{"arch": "vit", "model": "image embedding model", "dataset": "rendered made-up planets", "train_examples": 195000, "image_size": 48, "crop_scale_min": 1, "horizontal_flip": true, "color_jitter": 0.2, "targets": ["kind"], "num_classes": 7, "embedding_dim": 64, "norm": "rmsnorm", "norm_position": "pre", "hidden_act": "gelu", "mlp_ratio": 3, "head_dim": 16, "fused_qkv": false, "bias": "all", "qk_norm": false, "parallel_block": false, "inner_norm": false, "moe": "top_k", "num_experts": 16, "moe_every": 2, "expert_mlp_ratio": 0.25, "experts_per_token": 1, "shared_expert": true, "patch_size": [6, 6], "layers": 8, "width": 192, "positions": "learned", "pooling": "attention", "am_softmax_margin": 0.3, "am_softmax_scale": 30, "residual_init": "zero_last", "optimizer": "soap", "beta2": 0.95, "learning_rate": 0.0034, "beta1": 0.95, "shampoo_beta": 0.95, "eps": 1e-08, "precondition_frequency": 32, "max_precond_dim": 1536, "one_sided": true, "adamw_lr_other_params": 0.0015, "max_steps": 19900, "batch_size": 384, "epochs": 39.2, "lr_schedule": "cosine", "final_lr_fraction": 0, "warmup_steps": 1990, "weight_decay": 0.1, "adamw_weight_decay_other_params": 0}
Rows from block 3 of a small image embedding model, named by matrix and row number. Rows with one number within an expert belong to one neuron, the router's apart. Each number is 500 + 40 x the weight over its row's rms, rounded and kept within 0 to 999. All counts start at 0. Numbers have three digits each.
Before each expert's rows are labels from the 100 images, of 14848, where the router gives the expert most weight on average: "lies over" is the class under the peak. Only what is clearly more common there than usual is listed. The data: rendered made-up planets. In brackets: how many of the 100.
# router: router (model.blocks.3.mlp.router.weight, 16x192, trained with AdamW), inputs 96-191
# up: expert up (model.blocks.3.mlp.up, 16x48x192), inputs 96-191
# down: expert down (model.blocks.3.mlp.down, 16x192x48, transposed), outputs 96-191

# expert 5
lies over: planet (100)
router.5:507509497518464508532499538535507538520525441491508533524590503463532477444481478519566518490556513495497511504563431474381471474523597489552542479501529465517500515545544468548489494516465511454478476568436513494558515417520575505520519483525520552522460476493498480589491510475525539520
up.1:434482469465508451474470446597506505533509539518491487531423492472500451505516516479457498495499464477455474372456529556508560482505499543464485494506469465523502539516472488474459479518506470488449480456470560451464514525495464507475516517574464577568456538565491490446507516547465495473
down.1:592558538503471475495468555442539580469524523424471476579509548541493480530426532519566547532481549503476499564586458539552422538501475441508453482482462431503517465473444509531470491533504502587516492498497401553547546450466551461472501454502455446477419534536454469517505447491492481476
up.2:468505489428544564425547528462516497461468524467465496499436541546443467480572472483443525582520518518482523489438555420586505540480459552460435560472501512498532511503493533511496492508550514576506505458484523550481521475459459447468560566495430478561542550545482504461524493554441535522
down.2:479522535481566508508526460511565489527493494509519529436514475423512490487580477394454502438513491439533515503497531448487492473491460492414547519492489547523531521481483525499544461416531464488514542486500565424512550513506515477487475476528470521432489462489529481478538477500472477561
up.3:460451528486555493490472512517527458491496451442522507455482496524463478576521553480469538483455511567471488435467558571563496546544467540491505491540537564535462517466478491435461469553519411462433454467450534492458540524479475533421551500427493564471568494521475534445494491531478507560
down.3:531457493464510492497514543519489536530556500536468519498522533444483505558536560573529456478460531496470555588408410491519514513483533456552455499462523490458488520533510475497508520495513522513582458500496436597473500463464567505524489515514534434428453554467466486544500478509500497422
up.4:442485461461529472416446518526535499515521565532528520509503498482480525591535505457456494489568522507470456450439553488516471478511456517439500494465476452507500495568459495464492468470461407477518443521458568489471492497413456419429515534529511513482520561516480527444554500544427468415
down.4:572535538498532515490503486446513528534518528446487493471540547488474491563483546494476522465535470488511557549546503449534448525478402440440467533491459500488564525507496496506561518478487517517513588508542560520456518493441498456507495466506438433456456460512493535479504432451461453531
up.5:472480472443504496402498544501487408499557479486524485451466496583380525559491501451442519454507541557509480524444502465587517452481439493456481524546514533496469461466498508503493509498489416567511546457507491541419513529460512535498490511511435496489610482503464527445440505557481510481
down.5:477538457465504524561516482549519537528501431518511512482547472437564456505596511477430443409460460437441496521495570460487526486406493538437508516449500546477533528453525461466526521425525529470530539520474514437469518480502593515483520487549503505492499516471531550491523543518522442553
up.6:480481500500485464529492497520462533554442428496584487425505517431531522512549572498516494482478464572455537419489509538472481473578500527534538505509532530565438434513547526519451540496501418452477480476464529459484472508593497521514503475454486573436508446474477518525546486486537438528
down.6:465521528536482509526487415482513527478480509496543427503469439489459452453477441425513552511539448529501516446512553494485526548516503496497461547507475465483501428559527534537502542483540488492489469467543529442562499562541489557544481489466551525518438470469582524490568516499511436504
up.7:472515490493532549505477423513544491511459576509473506494437475579539533483546422498484513465478524471495456504472500390528506537451502526466413486450467460462596539525416492496522479457530507520467473459511510493510580505540503541503550551514481490556494590575546469500582523513522469487
down.7:511472551564513511513479514435514501482494552450481472461488508525418536504540406491460527417555480516578531463523525468579468571531458465505461570464500568465512476456488538474558556503545510500491488476554478534515485542546491548524515538468468525472397466477506553441469488500440453542
up.8:492535565567438565440461460491510544502530552506439528464495471551564496549501435514485502471482614446497519547515482380548514544497484533502447516409480482480571505569424471494532485478462503460547462471501508499487551482514538472503494534479467435521418593526494529491545455514536545513
down.8:474450549531510480529458491471448468479471524510542480476456468498447543502492438512517517432557467492514462407481537515545497586518464529504497523526505535507450442469495510466490528535511489518535443456519489501497450558536443528529493531475537555509506476446507507428497565484534429484
up.9:467481489503463515487521507514554499480544470443508494521427484540488503509566459467440508509515561504544467427467529523562509481486471510471414533455526494541473514496434496423547474547538478479468486460562479520501515500533399545502534490535476462543515548609527544398519479558413499512
down.9:533487570518532511462506572455505522484489545484485483514537547443480511517550532528481538487502566557522496495513422501494457548534529460512552530470561485516471478491516524553527506529558517459573425535536513546544413514559542509542394511466515476418450459440479552538483412525473469448
up.10:484564526479449500524528463456545538491451550493572465433484477534475509463525532406486558582465469542522540424530549562513517472528433479510454565491554492538502478524505536497510524527529501521449542481562492406488463561545421488424512441548506492535537460545547524443509486506405505558
down.10:503468482463469465481493495516462531492549502479433554494426540525515515530502555560579491574482578463497463567489455544517489463489526555559505414493516535464485535500483450490438457515472495538454475495429446548476528453492521523455543564518487509529514548510460485514510485440539578415
up.11:432582521535486510549543508560584531533479446589489501587492455511552461440504418443533454541468484456544524402501490460447544457499564495511513544465552482500496477519459463516527516571485500482475476543480480459554542492460532498507493466550538506521496548534527444565557544471523525550
down.11:467525475411505520547554463562544601553542469546469544477504512498562421488514559471508436506424468438424510540482509485475559471435504473480460526464561488482539557518466413491514515467508546540539514531457502474483548450422563453431498482556523468464529571508530453542556493498525516538
up.42:447484463426525472489526496572513505504497467472546483437442412527436535493519571511493494509453466540485572421448506534513555423497511558509534502554514532501411480464474493475452486526542430499467497417479541463489529528495500518475514457562507524475589484473509528475560502507526527518
down.42:528504494484437491464479508501514515447535511478459486595473494564492447535435492553598512619491512481528530478500433564481533511512516483647501502500555400544520505521454465506476489549462555558509414520498505495485472504468485475533531461480523460585527519541502471507514509474508557475
up.43:381512482435441488471508437496497528473489550476456546446453528574466478564511463490471498495470513482560450522484509524532564563461453546513439417479475542421507509532470458486474473482530473540549521450484575503475497540447451518478494538490490462461565472505500492448449517518548519475
down.43:510477517494485455496478510459512517456462480438467494462487489517477501516452489499567521499505477487496456445541546551592471574517456508575494512475442517506477502419457489477490518484535539586543469461524489516473488508488470513446519491483468517484528483501489568403438552441496478473
up.44:454482405530418488423541529495503414491577537503440507537446521515426515533489461572481491437550542522555493478512478525528491525404512511504465503549516531446502473490452519429478464500495496533552529451590456504498504521455500547522457450461558462559466484472456564472410518517442598471
down.44:522474529498487462428484497464512476487476494489426513447464548520495522555521459548468477483484551504538419552516489520583444566501446546510460457486447558455503533474413471442510482531428484549487499466482426596503518452491522540491544583493449474450459499468438517478482547462484508485
up.45:530498543526498516490486433422546491500476535471523410527452480492444527498554507454445527489487468539567431419484563494549506474538468450452482526528509513526526449468445475406494529559485520508488516492557480496529518513495446589569464452482493534495495577549503511441485508548438445500
down.45:559485529484474530527552516445507531478496491503535463475577508451499474521465543533497481540498431534484602462485520507526516537484458388522469589464513443521530486481519523543561599515534592501547477532546497509487399517492494444549422444469513437466509514472517527498475473476418484524

# expert 8
lies over: planet (52)
router.8:508553493531564535498442434499527516524458436538541481436490434490492534525450499421549538468463522478531443528497595533529486535543438530487616509532423557519485543526414508412480494531498499583454507521545533448502476509434463539455509480458456540505524441500503525459480496428542479476
up.1:567564545478431512500557556516539501486534502423509454537520463511501470472408439543466545470556423461498453522600489528496482474504513489484453472493442519484493530440553492551441536453544480396456536528524480457548541449526589451441482446488478435530529485546550564425529471549487559535
down.1:471550540481461494507529501541500520428513541518562534478470524476610489478544510454453452510494484452487512495552478509416428475512520518498524520487546510508503467573583516582513505414540457459563550502549542469544527498579547449503443510579552521481474461466544498550499473522552526514
up.2:400519535552456392464581501520469506560522542509495512483481483486469523486512522508467583494561462568428528451464444531504488541456520530511513496544553423528487446517571516494501511522448451470437430492466515514521471495491509501466551529427559480472514482490425507461605529540442515466
down.2:489560506491523493562571534489515462496478516527512492496525446500495605464490490475483470412509432432475517398485555495524497545465532493458499523479486472518539554472516538506532514476515546440529447525514537500545510557539514519517395566553565480511547467497586533464554537435423405505
up.3:484516459482587506566563507491536490460567543441522482545524509512460504514492459459431514507497449513404510435515458470476502495425533433480452503482532440481478506504575572543509533499564562401486484529448534478495492492558492523464480543540463490519502565484497581476509509561403546499
down.3:541461579489480517455547538561468430472474526504519576494483543543529505586536517544476580543489522501503588500491448438506462465528499461505465540496527486426537492558484553558574499463543483498528544551534468507528439484531483492510503493513481460531476581468439484536472471500518565529
up.4:539433506536433470499517544515406401466522552413443529588508542518470528540555428557426583505526503467501514451538457500475518499453494448501444517530549486477521445510581549548557525468466497475576451603512475537461485497568481470521492485515543444471489487462445503497497435561476498493
down.4:509533472508498512534467513517442433476491532510574438528505487482525452487459497483436549469525508585474455504487489516449472530521498510485501475530400550527437481518605525491471543469492452409489513527518594460496534518529563567608507511509497537502522503487506518525460517549475447513
up.5:484497469505495473489525490547513380482510470529496482546505484532507487497455534479452611462489510440497516550511454494505494436540520538551468478556481505434526504563490508521514390491449430461459526458543459474496518440511521534516549497484501464471474530503451412489560482539525489559
down.5:434473433444539459529490478542487559514469453552520573478493477430535473437506454508534426439467459430458500490440477518449531459543570561546510469426496560504446578489576454485474498486559477478521450485464525477498488516539541499483547546541532566531459473431558518518469517421542484443
up.6:527551467392454487546509543529462561526570447510498477616519497477441435517481532529487548525486529517479470580491463522481500481502520552482489411523490496506493527465590552481479509506482447430526524506450512509437555436525574467538538421543448501454475521495529531480531556528541505556
down.6:546417499494521505575507504507515509591443500556524543486580470443474535425451519501493418509505538537470502474391481443493518571543506461458477505462556484541489476554479505546576540553565513498524506548536545469485458494539538473557431558511483464487488563465491559496532550515435477452
up.7:532448478506581482601482514411433493555506460531516519540501476467502512467529430542454519525483441476459498465416499512459478538490522475467499529511557425537546413473589520538487513506549521416530455538448505541492502548493489544531405490491514544514512510508456497502530536536453468474
down.7:538483547567476513464502553465570482484511561439500412468525485513435569497415510496511550555563426544563564463502491440557486524522457432471436534514495413516560459521503554515525569526450528560456495525578491524588492488526497561498488503469476465517463538559424583464453454501440552486
up.8:545523553479538576520531507563565494459503495450443494540518530552527467440524455508443486535491492497523427462521506490514525526514495455577484581442514504495538544525522470492555497529465572431498483570604501480524498466528490570570564490580498459481446492542556507465503513557492476531
down.8:460487397524516454463426427492396499488509530540496490507460461472547496546488528520518455510510565501462515478492508542426490467475483513528554439554549486530435431566528421525383482536537446540487483464448539494445482574470453488514556532462506541494515498460553462522469486492517552514
up.9:455435493501514499435481469532491542503462500513469484490440464556561484468529545573439452441469510545461548435506458520497528450466506578510477488501460506519445536476477486538515488543456426450511492477427493451504451481452464500518500501490442540527526581509599515454560490551467468514
down.9:481484477523491515503450451502465488526546509548469606477469524379570542537586528462478547494485549487565436472498486480510506465619447559488512478504597595564465518524515505523550483494530429467454512478490555533453515465559496552482444543524456563499510483526490485444431499545515470526
up.10:520555536585522489486478452490531503498481534487569477437496523522553484445531420472458569543459477533509445508576550504470468489535402433504491571576447520510519469542520492544526522491501470461459549533532527472559518452530490459460563496585423538493479434529512484559441454527489507477
down.10:451570594506542538479532512489544509436472498432512512503481470537548461414460509465544553505522437436512479470580484541495424453509502532573541516494507452559542515516525525591520461515476511508532507572494448437585504480530467476488511483487549445490518474492554485523510494512531511548
up.11:579432577471483404525482562553437468549470529503508592456531481503547540479485480552433467487486523470448543471460453503505502497484495529463455542448522482513557505486543493515469563490484480513569519438504508512457488581550512491460505485530555444531545513445549448496474517548544536539
down.11:472547418568564542578486491493414522571504521534480479479451449534495484532556534467525521440490598515476469460504512475470452496482530532467501454479525534563456518531464485507466430526534477464459496521436536482560489430479467510493492578552475509448500481475548498513501534507438508549
up.12:492472534540455449468558502544451558511519545489525551543548510480532551445533446541428524462494504561451473447475467461480526557433582468501439545545519507540557461505540509527508560474483491442487501528547519526481546535577579486483455516503540512487463476562500457537473501561487475494
down.12:497483481492494462456502533465475489493494533543476484540508495490497429534564510527529500452505572550376486493520498536512451551438493496487432534415508510527512559453496442490477539467536489518561443529461541485401455517500554394526507512512471505455445514416488538473524527492484409520
up.13:530502492437493471527489536514572457499590523509477494570502495523510501472528422508450522456462494490445442541540523462484527510433556463519512479431486522533567500474550554513573546495455570466536518500514486469459492472577546530522526514416478471534473541565518502527494483543510466470
down.13:552448452504496452481491537508423495445552480504452496561483503564531483588518544547588555555499544506488574476519533509538513489443524509499483471505608514505494432492479500484446520476475520515538488500476498520478475512494515527445509522444541500489531530508401455586520513441538557496
up.14:507524518514455459469635530497454442488500504492500482455469478537520542534490486525461490466502545530454453472494477487502442543481454453536480539536481439600528413542531537541585459534438542466534514579516530509523503464514484422449511513475572396571452536514460516484540531519494460489
down.14:531511543524518570473512528476534492477503479438523520487533545489521461503473485449494504537505444481512537489540561452468496501509456440567515583451544452473556522558557567552554493478516516474529483563575565426528481474531484494499446481509538451497472498534507527530535456498499520544
up.15:539493558520536448470531525529477540442497491523474509505520485496519443503472450512456567459549467512440468544500474466502557528438514479473501502410567490473528532471516548522456506408474523450541503496500451535431461536568557501462441504484548485496427625494448483473508439547586426576
down.15:550474519459533461540530532467507536550429538554542485447541407487518506479498540470515475467465505471460476491408483495524475567497458500500458477420515486533596539510495543503521500518555519544536543483513484494450426455538481507543431562513448440430514548460496541470541528482421444464

# expert 11
lies over: ring (25)
router.11:531564475491495508522480467495553477554464453528552501448473436473468531564475518436533486536446534446535487553525603515543503482534469506417587542479435531448487538520415511472481489516490507557470485496532517438519497481436480481467472504468485503486518444523515519467481565426559509492
up.1:543545549543457426491505558455492535470576513504399519509405524544504495602461495486524435512414526464503483552542519497575566512474480472588497440486503425447511481503491465467510502480528536493546537527512454581488472458531501425457479500441550435458507535533543505476527459492556534497
down.1:522521484494468463473424558461489555505505516442422513552480593495521488579464492503559501535501520487514463568562491553562427524540433531512494441505506528502521515474473435473492483501497496586473521488453472569428535456450518509437531485489433490438460501517447484477476472474510493553
up.2:467465498456491526512526509494472569479502523440504469540534518517508466448523505543427503485403463555452450465518478566523510513477485464501462469496508515487430487428596470488516525464568511494535526459462582547509511497511558432520521501609399517496466529467480460501499552570499509471
down.2:517531568504530497581542532446489564591485556512455566491521524442492510487550545490503491470480478432495464494511515455553447536514490518476432474428494540569535556466471517537534511453572524510514519463494500482447506491519552478512435511526406484455457501535522477447537539502470431524
up.3:551447499544501445510486543474463457462498452470521470502489452511477517453472482516505548464492484467577479522487460590538446467530517523532497468516500495553495454470510556526496488549449497531534468574529460525533479481499467511484517429509518446459598470480496462453486504521516474519
down.3:500539475467542466475561562448519542482537488471425511525486551561448470502518529465498505455497441452512519485553448522500515468511481468590503473470468476472568540457510513483488501505420596493547516541477423520515478458425440409476466484528474433513485434516515499510532446475474506471
up.4:523522531501535549541519473418511525474515525482497440549524492528503536465466516432495548563553515470497606466597522491514513480423445427509509580503510498452517576471533460547513521523530502521498528491534601514541455479489492588514501511440531474542515538511526570496513526504425495511
down.4:445432470515503434490436414547458521514494500524545496427468457497476498476474468492511469489511556509478479463472456545524508495508525542557528498541448576476436474527487428473397449522523421499490442455446437477510523556497456546510545521470501601501467495432587531490440563434552522492
up.5:531477511508520501453459509451480498500572455367506446573484501497483456496444551509441554545520438456503498507583522540518518440479460510541502522606475520536473544563513543473432498483491531458529514481496524589553529514468488478510528481493477573467519467476524514531554468547546500447
down.5:519502483517488502451469526505564517444596519476473549553452611489564494571487494528454480560455544508576519607527451519475537437569493495511525506493536536422494521546494505457513505480511461461490524476596486554462561458521565506505483499470522498493489485532442508562515437510540595513
up.6:532559485549481446466493533458546522511489434482528499450492474499515534447472459503484532488516484508472435481452482497515426450532469565516439465477491414513601516462473496493499538530418567527518451514559558510547523415532480447450495423480468426604517508541428539436578488532423511481
down.6:548540535562436513478510565430535477465510565394490451528504509518488522457463426510514508496588412497534522493555459476483492554444488443512525552488453470495496446443543489537483531501471536499500513574520526475586563552498458464448452428467522447592517479570472488501540485522466514507
up.7:459462482527511459587462395558593504501512519459549540440545477552497541494554429462420460524437441452448442459484467510489513536520526558501497541540540501606481544534530492555543520522502486430544444435426517480483481550557482595481497560532508542499477538469509488508456564544490460498
down.7:489499474531516492407430436486499464518582489494478438480501560428475462550512521532476443532573550564501561573496485497459517462429453473444514472559479478482484488512542397462462506522481451534424497514438516495452518501432486501493560480447521531502453553496488486513458443503497550532
up.8:533428528440460489496525516549446501533495470448481480607502453536483524450471511524507475483430486429524461529464454554566489571512540526482479466513447479490464505481455535496441443514479572492505496439500493573540512519502581549469509444560475472445565521505591468517546517519501421514
down.8:521478466452496478522545501544482504515470468532466546500481422553466519439476477528494520495479465464475523531476417461473525462510609508589493508508509499498472556527493503529463469547474543522530464520502462523534461413512484480485517527541495421571531509488506476564548549512510512369
up.9:451529443429504501578466434513475511551534531502492493521491557460561500499508531465502444498412475551451535492463518487474515483498453534420557458530433517552531559505503453435479538445507470462432547493457564491456467490496520443504511540458518590482524469510539478535558527478459495477
down.9:545535521451485505538580557501491515467532504495483517499491551526511499518491549507536547564472499441496555538523491481531476514474491452537455515439617488492574499512498586593563504456511569551584534513530499521528503465505541454485419515559503386473532510490470504529553436436533506454
up.10:514474449476499423535496523534445464543505499496504486568523541519481513507431519495466529492467486518464480492492470539523488512577517506500452486486456488501499564483494549494475521486496468436515482504529479538484529487566560468499477464565436456479459511447470520436558540561496443516
down.10:486539477574530567536427509436577493520524490457485535481491517449483512551497449432452490466531450448533455509553510478497492485500494506537558529455413507510528581547522468496540455524501520458491441538513532454505587443438460536483524544497519528502419474512549575447497526543506448558
up.11:512545500533550474570521528511536481503567530454538466513505476541571451393536553474461593442544508504530534535546430427490475465544546527517471442529508473548536473496535437547487458518567438492476565528431562507476558446576509456510501443539475491479450461488501523472522434570503527557
down.11:491457430506508489524426451482470510491526563543539592526513504437576503493564451464465491572477569538527476520473506503435525528592456485476564493521591574540450478572505466537497512508587482456456517526515518516454485496531484509527487524478485543477447539506456450549394503538528506498
up.12:541431491476459484522438463565501533471572476530525486505520506516472472534507454553430570483537572585482462541493438502501562466491474595507501494533453519471474568543496468442469481534512426457458487489438514483473551487476500474463549494451486594502449525480481536453532521573527450480
down.12:523495487472556513541567512502487556557451507567498543433566539527510538499527568517514481495469509476465487496453492457533529530514467449478440500415563472539476558527464527546501526500607512542491564486541526526474433496544553467469412493533434469452494515491481577483474475493451463435
up.13:479484585476473462456500510550520571401559529538556469459457495521524424520497545509437527550459562482412472510431475557514510510468486467495419411539515444532489441519552458518447474505508514517531541425461453563465489523468487473426566457503545511528475542448480541542472482556528543559
down.13:539505500506509493495484448441396498485511539489542486452447459578520588575484573545523436528530487465481539452483529528516456511467479447503543454465526440538465492529547488580479539553552508511478534538434516461451470521492469444464592603496502505501511500398542583485456502436489517546
up.14:588468564488555561523443451550541470471478472512582386503555490493457522523475451531468472506514440467503433545474480445466543538452513496428463548450488501517500575489563481486486496515547488499540512524532545451511529491510520479513518499586528543515509465489512443444528514516542500514
down.14:496551506501572526523488520496526448459499466499508484531562501558538491508506497461472551447495492441540473519536529482496505512472511500454559535520457513532554555446475481528526459444488550451550511534506516544489570479492536502476510487570530477445466441478538488512508460505506416483
up.15:460490452489481435573503478434500501514522530460541554446471477520490522536550529522483488488580447515491487423471507464443417446511482455539491485503545441493616455486529512483552548432559525507477507489515540448503454498495509530513437543505508447594518504473436508496536523508444483516
down.15:492447500445469472419535509533507532444490492443501437525451486563408505481435496515533524482489470530520534486473501531555533492511515541501485496543512496430507459471478485439482492514431526543501487481510443534517461545460443585472517463448549494547570518490520525469535514482502552476

# expert 12
lies over: ring (46)
router.12:431528488518500551464589467555547475534488464537525446517362514512512496467466518429524463502462437496540549433504503521476599457494486487539434522468467471473523484530525486490575527502490460467483466514572472400512448553503423473507555512544531431507523489565531497463545562532480493571
up.1:482535462520542511594441460515524552522489505518543484460600444552483536475598489487456476473450494437481508513560533458437491497483566469450572479559408474497489525481510485489477486492508433497450531471469564505541570487490526503535552474509484614471519462527580423518589492546477479513
down.1:500538524445526447488520513499572555538562524518481542479434551483521414493477575542569530513523477496472498542550368549506461476532504468611474493413508441565574543558555419482526454552499499472495478559465499495471513436514497436417549506496481533487436465499493536488534457518474527505
up.2:466504480464486562509505497481483490493431502466515469521515501534472572414437507448478442492424413486589531466506475525444505501544586533485547460585500523473437546499523506560494478548468488415439567521492461498590466483513527494527525504508457509481547503562520432551482473510489538555
down.2:461479460517477483489445535522531400491529518462501508477468482560429487461498460549533443465591487583482519473465446526479481523523553524527530541495533498441393507528513417483489505532500455477477484516464489496467503528481465525512543525481530553590458490453541558472412541452544558508
up.3:462488432521439502488498449582526455562462473469571474530547486440467478453451507473448520521464467558518524513463474455427547491430531468482407547531444486475482495574548523475490526466442493512507521531562474466545546505528490507572556493516519520524530458482524472556548513542497413481
down.3:529563485470510493487564525519516520571492498431468464481465514557557488530457566486507474542488464489481463599451542489491463448459459479444415424499503412520625526534504457501478499502456500514454583531488557489417489471481537499461564504584452475543531528563443532507543439527486558511
up.4:533566523495538501470462572479488501528520513419491430524503515547533466484431522574560482508565455550496470530500496452554440453465517528435534497458509454513485477416537453503445571568534466555442469509499530465527501507500568512446419473543510475546535530454508549435439488501523598539
down.4:511504459541550533505480530415465499493515578414418495549483488532441518494464472458576603528462510448515503534534525512560545515502498492520488435504568455526507473472471491545500471569494513528479505480481463564479510514491501502418525531499458439508546511572444433476534507551416563489
up.5:477525471555499586525563422501557515555461525513565423483481483490471523441474467450487505521509412531510545460542560466456541502482474442525477541471459427513506508543488489487521554484496491570442510510545562436560467524509470464514539496494497469518521537609517450483591557483403506485
down.5:467428475470402504415538524572433526458490462485498515530482504503559455502475481500495429520436443509469482489445538511451606432430554562509461481495466522444489443467550489489475533449504444470532496498531449467449463579522492484476506442474584506536568567526475482486556516501595517523
up.6:497517546460441533452482490488493532530559472471517460432550582475482510549508485556441564562485418567484488504556500534550489557488425494527437517573434507522447471548565531491486506494478479437529436485519538538478530428534483525484538470416496614486480538491540571464502467540491473493
down.6:525558582502404490474527486466486580485449496455536455525496527448522466463444511453569524539463410505483426498510547538494477502511480504527487460439441510566547491514551546510461524497470488503483568483530466437539469509537467471434525414488502483449473451484531425501536511532511490508
up.7:531499531498494541504425460476505549504511471462539452495561485494482508491542502497440537526475505457462454549516483472465462475480474498421512451560525476515463547495447503493490468452549482553494489429425540542497490487479480554456475466493459581528535495520509490545497418574497534486
down.7:487547444492492570532517493569526490533545497524461536541539476495577450492544472475479514462511506462446521475477553436450492450445579514410451555501499518481541515476487457462456531417459450465497452498483537430483534484515620512496540503580530518488418558555525454497585479502527517509
up.8:526557557497493500451435556519549574447591475448463459497511555424493436539423485474455531545517510511441454582427470474533475517518444454509504467522475472522449532521551478446428510462500523554530482492505545549535494453435571505468468469489518539519439518478458489469408435564539600498
down.8:475500519523445423483508600430494494486524550409517452464469563541432515445531488455502535470530486534533517491562490528553470492544474458515525530469507487494510461487562561484566563511512475510543480469509538526597532533549488521442503475453517520463509448510419574486482470538494492516
up.9:476435501375512465481474537512469516471491545499487498488481506559457464551453576507465514475492508488461516527466535533565489488499468584520486448471521507501519510500495504501487426514450558560581422583474431526459450507451518479468559548518479506461614509466480511547490471514520458495
down.9:426527514467486496449483507454579565471525546466445547510464550488518484481523461477554549516455491512540468533521457511537510535558483475585480489506453479510479500500468452457498547582533501532488461488517477549508497491516556480477513430460494468492407470491493526489522488511493464477
up.10:532556411439512476555427501461447516460466491537533454552499508489452510481550579488555498517473480577472469523471461484494528505533570550469515498493594489577473417537573499513513537561529501557482503530460482498472509410502497571428537490492469480484540449439485475507502529508516433516
down.10:541579471514561504481507552491529482483475590504480521542498504554499508498484490520555416490526494496449507507533391518493525507466479447492475524481439420468569517469488445504537426542500536417515466589418495488532534456436521457524545444567439502499472494534476536559502462508403544494
up.11:593501487495532531437436555472481502453510553458492493498541491588463528515499521550418492529425525433451460573494454436505457545460487480457479469540508505500507523502438445529453459487488484561503534502451590575447484475430534531579429457451464447516540529516524470531500452573521597462
down.11:476470458479499531481549452554493485492516467537536500524454439468533474468433529474546543512551448492510500502423592483441545409536522553507524455494504519487501501518560539463440486502454397467465512473496530415522482507533475571531581442505491574578536527506541551462469517546545540546
up.12:474459498567515510461469434473535486539433508521576453457513531543538554464577508485426495439522461541520505501535512467462485475470463499500466527518473465548492522523447529536497465497494462440470489536491510537563468501509462500528532547527498525487531508540485485497539498512441435466
down.12:452443430451453431454497534516447520450505510467433484559434608509525496500527462498525508559481506531493436485452521569541566477476502575511492455473483481461457448474482461477479538462525481522511476439448468535519471560557518509461515538472503531545508519509443482466514512498527513458
up.13:481515588491420454468560517417535557508524484444519541494478499460462473481456559494525553461482488496523494522484492516471508496535482526538524471460527519440562462540526545495467510488462452505487523477476483507482522474505505433481374454414512423478510500481418515549538467492513548587
down.13:478508502469461512461551452523554524571502472473504503436468538515494462562484532495504436468519483457512458527494542520552506481469418554485450465468461527479575580503461411409468497522450518599482505537478515476436535437471523491446574531539497513514565533542493584425519499450505562539
up.14:497415517494476491502441462473476481505487499544580489426594490472492571505625473552419521530468494481503484507485514474452473579526471490503485490583505474508495461495558574503482525412514511429498532421514552546476440526537551608581520482497478579490495432472489515501489532547520494446
down.14:490556526528505453573512511456503484494438513560518480524539444509454534457506526488491495447530459534445526421522497509485456539531575511502520492490545436557516452505561514608471513537560522490486494543476478500523498482488503484519398505523566491485435457438561482461484508502383417555
up.15:571559419443479517590449534503395498476505474516489561581526507509477468470550480553481499489521516552475450535503449518486458476456562575477526454556543516524517512431431469545438456527491516476517472568416529549452484410470546514531476482499457564517461497495421496529448478551473453465
down.15:433486509430528466466564487564489509513537478494446534514425509521507519472479517506499522496504522444400515474455485461501528427438465542402454441467522383529522537495451500455545486473503468542528487533458570472550535497491466440447509539569493498572541570565499479508580458508512514477